Weights of a small image classifier: norm layernorm.
Rows from expert 0 of block 3, named by matrix and row number. Rows with one number belong to one neuron. Each number is 128 + 32 x the weight over its row's rms, rounded and kept within 0 to 255. All counts start at 0. After the name is the row's rms in percent of the matrix's.
# up: expert up (model.blocks.3.mlp.up, 32x192x192), inputs 64-127
# down: expert down (model.blocks.3.mlp.down, 32x192x192, transposed), outputs 64-127
up.114 079 [127 134 149  79 170  99 119 176 117 146 167 112 114  88 103 142 110 107 113 106 173  76 118 129 171  97 139  97 139 156 132  71 104 154 112 175 114 175 130 130 158 121 121 160 110 158 118  84 119  67 109 147 121 129 152  86 120 123 132 164  87 123 132 111]
up.115 038 [108  79 113 100 161 189 192 135 183 135 172 149 146 169  52 100 145 184 152 132  87 133 134 128  94  86 154 117  52 107 107 145 165 150 131  95 141 120 117 160 148 115 137  98  83  93 140 143 133 173 114 151  99 112 126 157 131 162 103  46 115 120 158 107]
up.116 070 [103 216 124 126  84 148 145  45 153 144 118  83 166 152 167  84 128  56  94 114 150  96 128 138 120 132 146 144 133 132 155 111 141 124  42 145 161 151 195 110 133 121 187 135 126 139 148 105 145 119 150 155 144 168 114 134  87 127 124 175 163 173 115 131]
up.117 052 [159 140 167 109 125  97 152 161  66 141 146 107 106  95 117 146  94 110 145 116 167  88 121 123 176 120  90 101  94 157 183  92 115 155  84 129 109 171 151  89  97  99 128 142  97  83 120 160 138  91 116 122  76 168 102 129 119 112 196 141 121 149  91 158]
up.118 057 [ 86  58 150 143 179  40 158  84 156  93 148  97 107  83 145 130 104 187 125 162 111 153  72 103 141 103 144 140 158 157 136 147 138 133 122 169  95 135  50 161 184 113  87 145 160 140 124 110  99 119 142 124 150  55 133  66 116 133 167  52 100 119 147  79]
up.119 101 [129 213 130  86 137  99  95 111 147 128 116 124 105 152 109  97 124  82  78 106 150  94 149 143 155 145 120 106 134 158 162 104 110 140 105 141 155 135 179 118 126 143 180 117 120 121 114  92 108 132 128 108 114 207 142 180 129 120 136 146 123 142  94 167]
up.120 080 [178 177 143  91 114 145 119 149 111 142 146 124 122 124  89 124  86  91 151 104 177  86 160 122 118 152 142  78 116 121 140  72  95 147  95 133 127 162 203 105 106 152 152 122 104 110  98 122 137  95 160  89 110 182 124 128 121 108  98 155  94 117  83 181]
up.121 108 [111 220 119 126 130 121 125  95 133 121 111 103 137 164 107  95 110  82 110  81 113  89 144 122 148 143 106 103 134 154 187 114 110 131  78 130 146 108 203 130 121 156 188 114 130 122 105 138 136 124 121  89 109 183 103 167  91 115 126 137 116 143 106 168]
up.122 156 [176  71 133 139 165 130 112 196  62 125 165 159  84 127 114 124  91 189 131 169 178 148 134 162 116 128 108 139 116 112 103 148 145 101 137 134  92  96 108 120 117  88  65 157 157 121  92 179 143 127 137  99 101 139 109 119 166 133 117  77 103 103  72 143]
up.123 054 [168 181 136  87 139  95 119 176 106 103 158 150 124  89  92 136  40  85 122  96 146  88 164 117 149 128 174  46 150 139 151 131  59 121 106 157 145 115 174 108  58 137 158 189  40 102  86  65 120  92 171 146 132 162 141 170 130 104 103 157 103 180  91 169]
up.124 098 [ 92 188 112 125 136  51 116  54 151 107  99  99 155 152 144 116 154  71 102 115 141 129  86 144 113 112 120 135 189 141 182 153 175 132  55 138 165 130 128 124 192 135 171 128 145 162 147  74 159 142 112  86 155 107 158  95 142 135 151 138 156 163 146 139]
up.125 095 [ 84 132  96 128 177  95 130 127 126 134 121  98 142  84 146 146 150  87 114 146 104 113  96 118 139 137 144 177 155 159 153 113 173 165 107 152 164 139  41 117 205 130 125 138 136 148 159  46 112 144 125 148 171  81 158  96 131 126 165 135 124 137 177 113]
up.126 044 [133 138 132 166 182 107 133 170 103 146 136 163  76 107  71 161  99 175 140 128 128  96 153 134 154  84  79 108  73 119 128 146  37 156 137 113 116 128 131 124 161  81  72 170  71 108 101 160 117 124 129 129  71 143  58 134 118 132 149 186 105 144 115 159]
up.127 189 [ 94 190  92 135 166  85 115  59 152 144  89  89 124 138 161  86 153 129 112 119 145 128 123 137 103 161  86 152 190 157 173 118 152 149  83 131 167 121 101 138 166 121 147 114 149 166 137  75 109 160 166  95 148 140 125  78  94 116 119 155 181 175 142 148]
up.128 103 [118 179 131  96 132  87 113 183  99 143 161 168  76 125  79 156  65  93  89 116 132  86 143 144 213 138 131  76 100 154 157  85 106 133 147 138 114 148 201 138 123  91 115 181 100 123  72 128  99  79  99 110 104 152 154 138 123 109 138 142  89  97 108 157]
up.129 111 [105 196 158  95 124 112 127 146 116 161 115 149  76 140  89  97  57  97 127  98 147  86 145 140 183 152 123  79 131 152 138  78 109 130 126 113 110 122 225 129  97 156 112 129 119 124  91 123 128  77 101  87  92 178 133 160 143 116 107 127 124 126  69 162]
up.130 110 [120 220 127 108 119 144 130 108 147 133 121 104 121 155 110 100  78  94 108 103 127 114 162 126 148 129 124 111 161 144 171 110 115 148 110 134 149 131 209 141 125 166 166 124 111  97  98 101  98 100 110  82 108 176 121 149 104  87 127 199 148 120  83 173]
up.131 038 [100 196 125 122  64 144 131  95 154  80 134 158 131 103 131  90 190 122 105 103  99 120  98 151  71 174 170 141 128  98 161 186  96 135 169  89 114 109 138 129 134  68 173 150 141 106 159 135 162 112 154 164 102 173 143 105 110 121 135 144 155 137 109 144]
up.132 122 [125  18 124 122 155  98 138 184 109 137 130 153 121  99 100 169 130 148 117 157 120 135 108 144 196 128 153 146 114 125 121 106 118 141 169 187 111 168  49 119 142 123  91 150 109 116 115 102 129 105 121 145 135  73 135 103 131 151 156 100 101 123 191  86]
up.133 067 [119  17 104  97 127  69 139 164 144  99  97 135 127 121 120 168 108 212 131 135 127 123  97 130 170 117 110 130 133 103 126 110 102 115 144  96 133 138  56 102 166 156  62 111  98  88 162  98 152 142 126 174  96  68 147 105 129 145 173 112 105 127 171  43]
up.134 116 [101 189 122  84 138 114 130 170 124 117 139 148  69  90 102 149  80 102 100 116 146  60 128 142 189 139 134  77 119 156 133  55 111 147 138 141 114 163 185 114 140 137 114 193 125 130  95  97 108  78 102  94 136 167 149 129 126 127 113 161 115 113 114 146]
up.135 047 [155 115 105 145  99 140 119  60 163 152 145 146 187 159 145 128 131 144 139 123 168 110 137 132  54  90  98  95 185 184 141 176 146 132  93  68 142 109 156 121 152 118 134 119 124  85 161 144 167 125 133 122 139 149 127 168  87 128 119 113 136  83 126 145]
up.136 136 [129   3 115 134 132 121 149 175  85 137 135 160 129 108 110 159 129 174 136 166 113 155 117 131 152 103 147 163 105  97  89 151 114 130 161 176 108 138  27 136 136 125  73 136 134 131 130 121 148 121 133 175 127  78 134 101 127 148 155  62 105 114 178  88]
up.137 085 [134 181 169 121  70 136 144  94 101 140 115 125 134 152  99  99  90  94 102  48 119  97 184 138 137 175 159 114 125 145 140 134 102 131  84 152 154 130 218 133 116 181 190 125  90 113  84 113 113 112 120 107 104 211  96 161 126  90 139 147 102 137  95 172]
up.138 086 [138  41 112 144 150  93 151 166 117 125 153 158 138 106 128 131 115 187 160 184 103 136 103 134 122 135 163 198 104 126 134 136 153 129 166 146 102 145  48 131 137 123  87 122 134 120 139 152 129 133 126 172 147  42  91 109 140 145 157  77  88 104 186  69]
up.139 095 [164 125 160 122  75 174 136 163 117 102 137 138 105 149 121 106 147 183 158 134 158 116 159 164 135 106 118 101  92 108 146 152 117 131 161  92 101 114 190 145  82 114 110 142 120  95 102 155 148 135 113 104 111 182  87 170 164 126  76  77 124 117  65 161]
up.140 100 [107 118 113 136 167  84 139 117 152 112 120  87 131 123 148 125 168  46  90 120 110 104  83 117 117 136 142 148 132 135 128  88 170 143  82 132 159 138  86 121 187 132 150 126 148 162 138  50 120 129 119 118 167 128 152  85 131 146 154 129 116 145 171 130]
up.141 043 [105  74 138 103 162 141  95 186 139  98 138  94 104  86 122 164 124 102 135 115 130 157 122 137 153  98 129 156 131 135  87 184 145 175 118 108 132  95 136 106 144 141  63 120 110 155 128 112 124  50 121 107 111 124 176 112  84 118 173 139  75 140 155 135]
up.142 146 [ 99 216 121 143 153  94 100  71 165 126  96 102 142 153 172  97 153  71  92  79 132 110 116 134 108 129 109 106 170 138 165 105 141 148  90 137 155 135 148 131 157 129 180 114 141 149 118  92 124 132 135 109 147 166 152 122 105 124 129 145 175 158 136 162]
up.143 066 [123  46  94 116 145  90 165 131 111 124 137 107 138 102 118 116 139 143 115 182 148 164  84 109 175 126 162 154 118 110 136 133 162 141 136 180 146 147  70 155 154 107  87 157 104 131 119 111 120 125 113 143 160  35 137  98 128 192 175 124 109 126 192  58]
up.144 198 [102 198  94 137 145 102 111  58 145 151  88  89 137 150 146  96 164 118 105 116 134 120 130 133  80 170  99 144 186 154 165 125 143 147  82 140 159 104 115 131 161 133 159 120 157 154 132  78 112 149 177 106 144 153 122  76 108 111 123 167 178 168 147 147]
up.145 065 [118 223 142 111 132 167  80 138 129 111 141 120 122 156 126 130 111  66 131  79 157  73 127  93 145 181 154  62 118 140 163  94  85 164 138 114 137 127 164 120 169 147 167 161 115 135 125 103 116  84  96 154 139 206 150 142 132 136 153 169 137 110 125 199]
up.146 093 [112 187 135  97 120 115 139 127  98 139 116 129 111 165  95  92 104  88 118  80 128  67 204 115 164 135 116 107 101 150 164 100  87 149 151 120 127 140 211 152  73 113 146 139  94 105  93 111 103  75 123 114  96 201 152 167 108 125 115 174 107 124 101 150]
up.147 053 [142 159 108  90 158 102 116 239  62 123 166 164  73 143 111 148  61 129 112  76 169  70 154  94 159 161 123 151 147  93 132  85 131 139 148 171 109 120 117 139 127 159 109 106 111 130  90 109 106  85 165 129 124 160 103 120 108 182 133 165  99 109 107 166]
up.148 080 [144 200 152  82 119 153 119 102 129 146 138 109 124 148 139 120 101 113 130  56 142 112 176 126 146 137 130 107 119 118 133 118  82 151 100 130 139  91 220 114  81 151 191 140 112 115  76 136 119 115 155 103  74 191 130 168 121  90  97 200 145 137  22 157]
up.149 052 [145 176 134 132  76 107 101  69 153 140  57 116 166 185 134  87 183 151 167 157 152 122 128 124 150  79 125 176 150 142 153 127 151 132 101  63 117  79 154 144 118 108 135  70 111 149 131 165 133 222 112 120  98 165 118 158 130 174  96 101 153 143 116 128]
up.150 077 [132 210 125 121 104 135 117 138 127 144 124 141 152 165  84  58 103 106 120 100 112  96 164 111 133 132 114  98 104 127 140 124  88 121 103 118 141 107 212 151 117 151 153 113  93 113  65 153 116 125 131 102  76 209  94 196 116  90 102 154 119 129  59 158]
up.151 112 [141 159 158 137  77 169 114 133  87 150 120 161 111 180  97 115 108 151 154 116 139  89 173 149 138 157 133 127  94 117 123 130  84 135 148 104 125  79 233 153  82 172 156 120 139 106  90 186 121 130 112 108  95 193 107 197 129 108  84 151 118 128  40 160]
up.152 061 [131 129  99 158 161 113 116 105 126 100 134  98 152 117 127 119 168 149 137 149 111 175  61 159 122  89 128 205 171 132 141 167 169 128 107 131 133 102 106 141 181 146 103 109 159 113 157  82 158 154 145 100 178  49 135 107 144 175 191  97 135 157 138  76]
up.153 112 [137 205 158 101  74 153 121 135 111 158 130 146  97 163 103  85 107 135 115  98 144  96 169 123 120 124 102  94 134 128 122 106  72 130 115  98 102  95 222 134  87 147 164 126 102 123 109 143 128 101  95 104  99 225 106 193 124  90  93 171 136 136  58 145]
up.154 084 [139 227 141 124 105 147 140 119 105 129 135 143 120 157  90  99 103 107 146  77 137  97 155 149 132 143 128  55  99 114 117 126  94 165  93  98  94 126 207 150 106 155 169 147 124 110 115 176 124  92  93 103  97 209 106 169 111  98 104 168 113 154  49 181]
up.155 071 [ 76 107  99 112 160  76 112 139  98 102 124 113 133 158 125 130 118 174 107 168 155  69 131 131 125 119  93 183 178 114 160 147 157 134  72 154 114  59 112 126 182  89  75 120 178  80 141 118 134 160 133 137 140  89 141 132 173 152 134 132 146 134 119  98]
up.156 184 [ 98  41 124 140 161  79 146 182 105 149 148 170 137  90 119 161 127 146 138 159 119 156  93 122 150 128 146 143  93 130 104 108 122 129 163 174 126 144  39 129 149 123 118 145  92 116 106 108 142 103 111 165 149  50 117 105 119 159 158 114  92 148 192  83]
up.157 058 [104 119  97 135 135  96 118  77 138 108 162 102  90 118 129 109 102 149 128 155 121 106 156 152 101  50 116 145 198 139 198 168 120 119 116 103 164  60 153 102 136 119 138  98  88 119 123 157 135 186 135 141 135 180 146 153 167 158 115 116 155 152 116 125]
up.158 106 [131   9 120 135 144 104 168 193 103 141 157 171 131  86 133 134 142 144 146 181 138 163 117 136 144 109 150 140 119  97  93 149 122 101 194 153 101 140  50 125 123 101  59 119 132 114 126 126 132 100 133 161 128  55 113 112 134 134 183  78  98 123 160  79]
up.159 085 [ 92  71 126 124 179  97 145 166 134 131 136 126 122 112 108 136 128 110  91 137 130 155  51 138 156 105 153 157  82 112  98  98 145 121 136 163 133 160  58 100 196 143 109 147 136 135 122  96 144 136 131 131 158  75 150 113 135 145 150 107 102 114 202  64]
up.160 044 [ 98 141 120 123  96 158 139 133 148 128 101 130 186 179 167 136  99  97  98 138 148 113 146 152 150 126 142 114  66 113 140 127  89 108 106 157 130  89 161 173  85  81 113 176  45 126  92 189 149 104 111 128 131 174 182 129 159 139  94  82 140 139 114 108]
up.161 108 [121  32 123 132 171  76 141 180  91 125 158 160 129  94  88 135 126 165 132 158 131 126  93 141 160 124 136 176 112 130 124  99 149 153 136 187 100 136  33 125 166 120  60 148 120 125 106 102 148 127 112 132 140  54 130 109 124 152 162 118  92 131 176  80]
up.162 056 [158  12 136 146 111 166 190 147 114 136 138 147 121 155 107 145 110 193 153 143 139 154 151 104 136 105 111 151  86 125  87 144 123 129 154 122 103 150  79 169 113  96  72 120 128 133  83 163 131 161 145  95 145 104  99 150 117 137 130  61 100 132 128 106]
up.163 116 [102 212 130 109 126  99 104 130 120 141 130 122 115 163  88 111  83  77 126 106 152  97 175 135 170 127 135  79 125 158 147  94  87 143 113 135 133 131 185 137 111 149 121 140 124 132  69 102 102  83 110 120 108 187 126 176 116 111 119 150 132 122  95 152]
up.164 049 [ 96 172 193  98 116 147 143  75 115  96 128 164 137 183  96 128  89 124 104  89 134 118 150 153 146 142 137  73 135 150 126 125 102 151 108 131 144 103 184 136 104  93 178 104 147 142 118 132 165 142 129 153 107 143 130 219 199  91 100 149 164 162  75 128]
up.165 110 [130 212 143 105 129 143 129 106 134 127 113 121 133 178 111  93 118  87 132  72 144  85 181 124 136 157 124 106 121 133 128  95  94 118 101 120 130 109 208 154 131 145 179 127 109 107 100 144 142 125 126 104 100 204 128 178 122 121  88 160 142 133  68 158]
up.166 081 [132 191 175  99 113 119 117 131  90 137 140 125 120 144 108 127  82  91 119  79 150 103 142 119 182 136 112  62  99 132 115  93 104 122 143 140 136 132 206 141 103 141 115 145  89 131 101 122 115 103 116  75 136 212 105 172 156 110 121 182 157 154  89 158]
down.114 076 [162 164 168 141 100  94 164 131 110 128 122 114 130 186 173 121 149 130 150 144 151 153 150 137 166 138 185 158 153 165 124 157 162 105  94 144 138 150  77 123 117 104 115 139  94 119 153 131  65 111 101 116 120 156 127 137 110 128 140 116 139 123 123 168]
down.115 046 [131 115 130 150 168 143 129  85 152 142 143 117 127  91 126 128 127 125 122 140 144 123 185 162 113 102 139 135 138 104 156 119 115 169 135  79 151  27 106  86 135 134 130 135 210 127  64 129 138 114 142 173  57 146 101 110 128  76 137 112 119  98 140 101]
down.116 072 [120 177 188 124  94 136 107 129 136 101  72 148 126 108 171 110 164  93 174 118 123 157 187 135 183 124 150 102  84 135 116 173 175  70 103 134  90 151 111 101 151 110 158 145 129 113 123 138  92 138 125 127 118 129 148 133  84 124 186 136 137 120 173 149]
down.117 069 [152 124 137 125 109 120 166 121 129 129 179 141 135 206 186  74  93  89 141 109  94 162 144 137 149 149 166 115 135 152 117 124 187 114  91 114 138 169 102 111 114 124 124 174  98 118 148 148  77  95  94 138 158 146 141  84 116 126 182 127 123 127 124 169]
down.118 058 [ 50 153  55 161 110 121 119 124 216 130 114 110 185 126  93 131 125 156 136  71 161 120 115 121  89 109  75 146 185 149 106 150 133 178 134 137 138 101 137 158 129  92 144 172 213 160  98  91 146 151 107 116 150 126 123 129 131 132 134 113 140 131  71 128]
down.119 106 [173 162 158 138  99 112 128 114 126 122 107 119 107 130 183  99 193  85 139 124 102 164 153 110 156 122 169 145 125 142 135 139 158  95 135 154 131 159  99 126 135 151 132 147  77 141 119 140  90 135  87 129 154 146 165 128  74 150 192 149 131 119 142 165]
down.120 087 [184 168 171  93  48 100 167 126 112  85 138 130 130 185 142 136 116 101 130 157 117 148 147 106 172 124 171 193 126 131 110 144 186  54 106 136 163 170  83 138 171 127 130 155  66 133 147 167 111 113  99 144 131 159 159 115 107 136 139 128 121 109  98 137]
down.121 111 [157 151 159 151 102 125 156 107 106 102 143 110 116 130 156 102 134 116 166 130  93 166 174 120 172 149 160 135  95 131 132 124 158  77 124 152 167 201  81 120 136 132 137 154  94 133 138 131  66 134 106 143 127 132 175 118 118 130 166 138 120 139 163 183]
down.122 196 [125  98  66 171 171 124 123 103 140 154 141 110 108 151 119  67  94 186 120 102 162 142  72  98 106 151 124 123 170 130 123 115  86 157 166 150 136 139 146 159  49 112  91 149 138 145 104 116  97 150 141 126 107 103 112 100 153 169  90 123 129  88 117 133]
down.123 065 [214 110 152 151 131 100 150 149  86  59 178 126  75 174 160 143 133  72 155  96 141 145 143 132 167 162 148 133 111 151 157 101 129  99 124 111 167 148 112  99  92 113 121 169  92 156 134 139  51 112  92 141 125 118 130 146 150 126 157 134  76 144 124 137]
down.124 108 [105 198  86 180 147 114 161 127 161 128  93 115  95 100 154 100 175  90 133  45 115 166 116 125 111 121  99 111 150 137 143 158 118 137 140 147  84 156 127 126  94  88 136 170 164 151  98 116 116 180 153 103 161 149 118  87 100 150 174 101 115 153 120 153]
down.125 090 [115 217  97 171 148 119 131  99 156  66  61 119 128 103 155 117 179 102 132  55 132 146 143 118 128  81 127  95 159 150 126 164 128 138 170 136  95 146 148 131 118 106 113 129 161 150 128 123  97 155 136  91 120 175 131  88 105 160 158 161 145 144 146 123]
down.126 050 [170  98 144 119 134 104 132 165  78 132 165 171 141 157 180 101 167 116 109 104 152 109  87 193  96 163 184 182 132 146 138 139 105 134 135 118 155 127 128 145 110 100 102 139  79 136 117  98  80 145 117 138 125 133  96 167 155  94  90 159 159  66 141 113]
down.127 199 [102 185 114 179 168 111 168  89 168 100 101 126 143 124 148  80 167 127 152  63 129 146 141 126 124 121  96 107 158 164 111 166 132 140 122 163  89 162 134 159  72 107 109 137 169 150 126 105  95 172 148 108 159 132 134  82  87 159 172 147 143 137 139 159]
down.128 109 [165 144 140 114  88 123 189 104  89 158 155 129 136 233 198 136 105 102 140 198  85 164 172 103 146 158 171 131 128 152 123 157 144  84 131 155 166 124  66 125  86 123 120 148  74 158 154 109  60  94 124 132 148 151 160 162 116 144 132  97 114 115 125 180]
down.129 117 [190 120 163 135  97 109 184 123 100 156 145 112 120 174 168 115  83 112 139 182 110 170 158 118 145 148 176 142 126 146 124 132 136  66 144 112 177 153 102 128 112 128 126 128  74 176 140 152  76 111  97 129 114 146 157 122 114 150 123 116 104 107 154 159]
down.130 122 [168 155 172 132  96 111 137 128 130  84 147 112 112 150 167  93 133 112 145 130  90 168 171 111 147 128 183 138  92 112 128 143 137  47 103 128 138 202  98 135 128 138 128 140  93 140 139 118  71 123 103 139 127 143 179 125  91 161 183 157  94 109 143 170]
down.131 039 [123 170  94  67  91  91 117 102 129 136  79 183 139  80 142 108 114 108 148 174 147  81 178 138 173 194 122 112  82 168 152 130 119  92 179 109 164 142 190 125 115 122 117 101  81 135  91 162 165  70 118 151 112  91 155 143 101  89 121 121 152 161 135 108]
down.132 090 [163 198 106 136 193 149  96  95 136 170 124 106 139 161 145 125  84 161 157 149 133 138 141 114  98 141 124 135 188 142 162 148 131 123 141 103 166  93 170 152 119 128  77 113  99 127 132 133  81 170 117  66 137 149 113 115 147 141 109 163 178 116  58 150]
down.133 055 [134 165  81 159 192 141 129 118 169 146  75 116 165  80 141 162 171 147 130 115 165 147 112  72 122 119 110 159 180 194 156 131 105 155 171 146 109 110 125 154 159 119 116 102 208 142 106 148 138 142 156 104 152 169  92  87 171 130 133 131 154 169  93 134]
down.134 120 [192 174 155 105  90 128 161 113 105 168 139 118 143 190 177 134 100 124 157 172 105 162 165 128 161 119 198 137 136 161 124 141 130  83 146 133 161 130  93 118 107 116 114 123  66 174 143 136  65 110 119 131 135 135 129 128  76 163 117 137 132 115 121 179]
down.135 044 [105 101 130 123  77  87 102 112 176 143 127 150 111  90  93 101 106 113  92  67 158 104 146 126  76 122 137 141  93 127 124 106 123 154  96  78 199 152 151 123 165 130 180  99 133 104  94 124 234 104 117 120 102 128 178  61 173 188 120 206  98 141  95 115]
down.136 110 [136 166  90 138 200 148  93 110 144 159 140 126 137 112 110 126  99 179 150 156 176  92 114 114  80 100 101 134 169 105 112 112 116 157 192 121 167  90 181 145 139 165 108  87 111 136 153 168 118 144 150  67 112 156 126  98 143 138 106 156 147 120  72 105]
down.137 082 [178 142 155 134 113 102 153 145 139 108 151 130  97 106 173 112 145  77 152 132  96 141 165  84 178 142 168 183  83 132 150 132 162  72 176  99 117 150 128  91 157 147 157 115  58 131 104 122  82  98  80 150  93 121 179 127 119 131 182 127 108  98 131 138]
down.138 073 [118 168  78 152 213 145 141  84 142 154 104 110 147  96 106 130 112 153 149 107 143 120 174 142  55 151  79 110 170 144 158 125 101 174 152 154 108 104 197 170 101 170  95 120 189 113 120 114 148 150 147  45 177 148 137 153 146 126 106 138 169 130  93 136]
down.139 082 [142  37 115 147 141 129 112 148  78 184 174 104  85 149 114  99 135 141 120 125 130 148  59 114 139 149 165 115  95 118 114  94  96 123 113 119 180 130 105 129 133 101 158 125 115 151 113 121 179 108 109 182 157 110 120 116 167 145  75 106  95 109 128 108]
down.140 097 [129 219 118 166 189 127 125 111 180  77  41 129 148 134 153 117 141 112 155  89  94 168 154 121 155 109 116  97 151 124 125 160 127 120 131 133  71 142 129 149 116 112 123 118 133 145 117 106  65 173 174  90 134 154 117 121  79 143 154 142 156 129 124 150]
down.141 040 [174 138 151 125 173 102 114 155 102  94 150 133 187  93  99 167  57  81 157 110 146 154  96 126 124 109 138 118 117 149 146 138 104 120 141  89 149  97 114 156 184 142 108 111 115  99 109 156 125 109 134 116 161 154 147 129  90  95 143 166  70 175 111  82]
down.142 152 [144 191 130 145 126 114 141 105 139  81  73 121 106 126 166  86 170  98 150  79 113 162 149 130 155 115 126 118 128 141 134 147 125 100 130 170  94 163 108 123 117 127 121 143 149 158 114 119  71 150 138 108 152 159 139  88  65 157 173 136 119 129 130 175]
down.143 064 [ 99 154 102 164 134 148 142 114 199 133  93 115 130  61 134 126 153 152 147 113 134 120  98 130 102 137 106 119 185 193 106 139 110 136 144 160 110 108 176 165 114 120 134 141 207 115  81  81 145 191 134 139 149 154  93 118 105 114 144  82 141 128 125 136]
down.144 203 [117 191 120 179 150 106 158  98 169  96  81 114 128 130 144 102 164 115 138  68 109 163 148 134 139 129 107 101 143 165 125 161 124 112 129 168 109 157 115 143  94 114 120 129 158 152 111 100  85 196 150 112 135 147 143  87  86 156 174 141 143 147 136 152]
down.145 075 [185 151 180 130  89 109 121 101 100  80 137 112  97 153 170 109 120 106 176 136 120 146 149 101 169 126 168 130 119 129 114 114 156  55 119 141 118 173  97 121 154 105  90 133  78  94 137 135  71  93 109 121 134 135 169 148 120 130 170 123 127 101 150 170]
down.146 100 [182 125 148 130 115 131 137 124  99 121 173 115 116 161 155 107 134  74 147 168 108 172 153 144 152 155 195 162  90 150 140 129 150  64 141 145 158 159  84 111 122 122 135 171  87 132 132 131  80 110 107 121 118 132 155 123 109 117 135 136 103 102 130 163]
down.147 067 [167 140 140  88  96 122 143 140  96 202 183  98 117 196 136 127 105 124 140 174 119 139 129 143 140 179 176 127 141 193  99 112 175 144 112 108 188 127  60 134 106 115 137 104  42 115 125 153 112 132 116 133 122  98 137 153  94 131 115 140 136 144 119 187]
down.148 079 [193 113 146 145  82  92 169 135 105 133 157 112 129 176 166 110 115  84 164 176 138 143 166 117 150 158 161 144 107 137 139 156 138  64 112 111 142 152  84 115 150 145 162 168  57 103 143 123 105 107  88 150 114 112 159 148 116 141 139 115  87 118 139 160]
down.149 043 [101 135 111 124 185 135 132 149 120 153  89 166 102  48 121 198 131 185  97 104  88 169  95  91 127 157  86 128 143 118 148 124 159 145 136  93  28  66 166 101 150 114 174 131 171 104 109 117 170  99 150 150  96  96 173 113 113 134 128 150 156 151 181 112]
down.150 078 [199 107 140 129  72 144 147 113 110  92 170 120 107 122 144 133 104 122 130 133  69 174 158 121 131 152 167 127  80  93 131 141 152  78 137 133 161 180 128 121 100 112 125 136  74 134 119 163  75 122  92 132 124 138 173 124 105 108 159 130 101  99 156 161]
down.151 095 [158  46 160 127  63 136 142  96 112 134 152 100 145 148 132 122  85  99 126 161  88 154 122  89 139 160 167 184  73 139 123 119 140  76 118 121 151 161  99 114 148 156 129 135  60 126 152  84 174  89  99 187 115  77 168 163 139 153 110  98  93 115 140 136]
down.152 071 [ 89 151  79 161 139 187 159 120 177 141  78 123 105  84 174  87 147 126 126  82 136 135 104  93 101 136  60  91 179 141 163 130 102 159 120 140  91  89 120 146 111 112 107 123 210 137  88 115 167 172 150  90 157 137 101  93 149 130 151 127 138 136 145 111]
down.153 110 [184  91 173  69  52 110 146 108  98 135 150 115 139 150 135 139 116 133 125 187  84 159 138 103 147 146 203 152  78 146 139 130 147  85 138 131 173 146  73 131 131 156 134 133  61 138 125 117 117 128  75 175 109  77 181 126 131 142 145 107 104 131 175 167]
down.154 096 [208 122 144 140  65 106 123 140 112 144 172 125 129 140 167 125 102 135 147 173  83 152 145  83 129 147 198 147  90 129 117 149 161  73 146 135 168 156 101 108 149 133 140 153  64 126 134 116  69 116 113 170 118  84 172 160 138 128 130 134 100 137 131 169]
down.155 106 [ 95 120  68 183 147 137 146 132 155 154 116 102  94 147 139  76 126 150 130  53 180 177  82 115 112 158 111  83 185 149 132 131 103 119 152 158  93 167 131 166  42  94 102 126 169 149 108 118 129 156 148 121 146 133  97  87 140 158 151 111 131 130 110 144]
down.156 139 [162 229 125 124 217 118 107 105 144 137 136 128 150 115 135 142  86 169 155 158 163  96 139 130 124  94 107 144 174 134 130 124 144  97 148 109 146 100 188 168 132 155  88 110 119 137 131 152  96 134 141  60 106 159 136 135 134 146 104 190 163 108  57 125]
down.157 056 [ 91 113  75 159 174 142 138 136 136 151 117 115 141  74 136  50 126 152 112  87 135 124 116 111  69 175  87 117 121 144 132 124 114 159 167 106 136  96 129 128  57 133 153 146 168 143  70 115 173 127 108 142 114 130  88  89 138 135 110 127 122 135  98 148]
down.158 090 [157 133  88 127 166 119  98  87 156 166 123 131 188 112 114 129  97 167 134 189 141 114 131 123  72 101  85 140 186 123 122 128 106 151 185 110 172  56 153 146 158 177  94  90 149 144 164 148 132 133 137  83 105 128 112 141 138 105  57 167 169 128 117 106]
down.159 066 [ 89 189 134 181 199 117 103  99 185 148  89  82 170 106 142 107 147 164 130 102 133 119 143 111  78 103 106 152 203 159 140 154 148 159 155 122 117 100 182 166 116 150 116 143 192 114 120 129 110 170 195  82 169 155 168 131 115 143 122 123 182 149  97 102]
down.160 049 [145 104 157 117 156 157 133 114 124 116 165  97  80  74  94  67 120 122 129 144 146 142 141 133 124 160 119 148  58 122 144 150 112 105 182 150  75 177 143 127  65 153 136 135  89 132 100 155  82 132 119 132 116 145 105 112 135  41  58 171 111 102 103 183]
down.161 081 [123 203 105 156 181 148 145  94 159 151 117 105 140 129 147 104 124 176 159 125 169 132 129  94 103 139 116 148 151 150 137 131 145 118 155 142 117 102 197 162  78 161  68 139 126 159 128 119  95 179 188  57 149 137 112 116 152 135 122 145 163 116 103 147]
down.162 059 [117 104  88 143 181 163 121 124 101 183 152 120 153 114  71 126  95 167 117  97 151  89 136 123 124  97  90 192 145 153 143 121 107 149 149 116 177 106 198 117 160 159 124 143 131  92 118 113 180 136 148  92 164 124 101 174 136 111  80 129 166 125  76  78]
down.163 122 [181 156 160 128 105 108 156 121 124 140 154 112 117 160 169 117 105 120 161 174 111 163 152 118 158 138 180 128 129 127 125 143 141  82 141 127 148 160  76 122 134 120 131 150  72 147 113 127  52  89  91 150 138 136 173 106  96 134 145 103 126 106 139 169]
down.164 048 [147 136 165  68 124  62 146  95  67  89 124 157 130 110  95  98 136 167 101 146 106 120 122 121 134 142 166 140  89  72 153 103  89  95 105 151  92 144 171 126 142 137 124 151  68 140 145 151 113  79  82 113  79 127 122  97 129 100  93 142  96 135  97 126]
down.165 109 [169 138 149 132  99 130 128 118 135 102 127 106 119 140 124  95 158  88 156 157  93 154 162 122 165 153 175 152  97 130 142 119 124  63 135 119 138 178  94 109 154 134 150 159  69 141 123 139  85 124  94 141 114 128 172 122 105 141 153 149 104 117 152 152]
down.166 095 [191 136 153 160  80 122 178 132  92 103 165 121 129 163 171 110 107 115 120 159 112 151 152 119 144 141 174 187 116 125 143 131 143  74 125 132 152 161  75  97 144 108 123 147  65 122 132 128  82 108 110 148 126 117 159 148 105 149 152 174 113 118 138 178]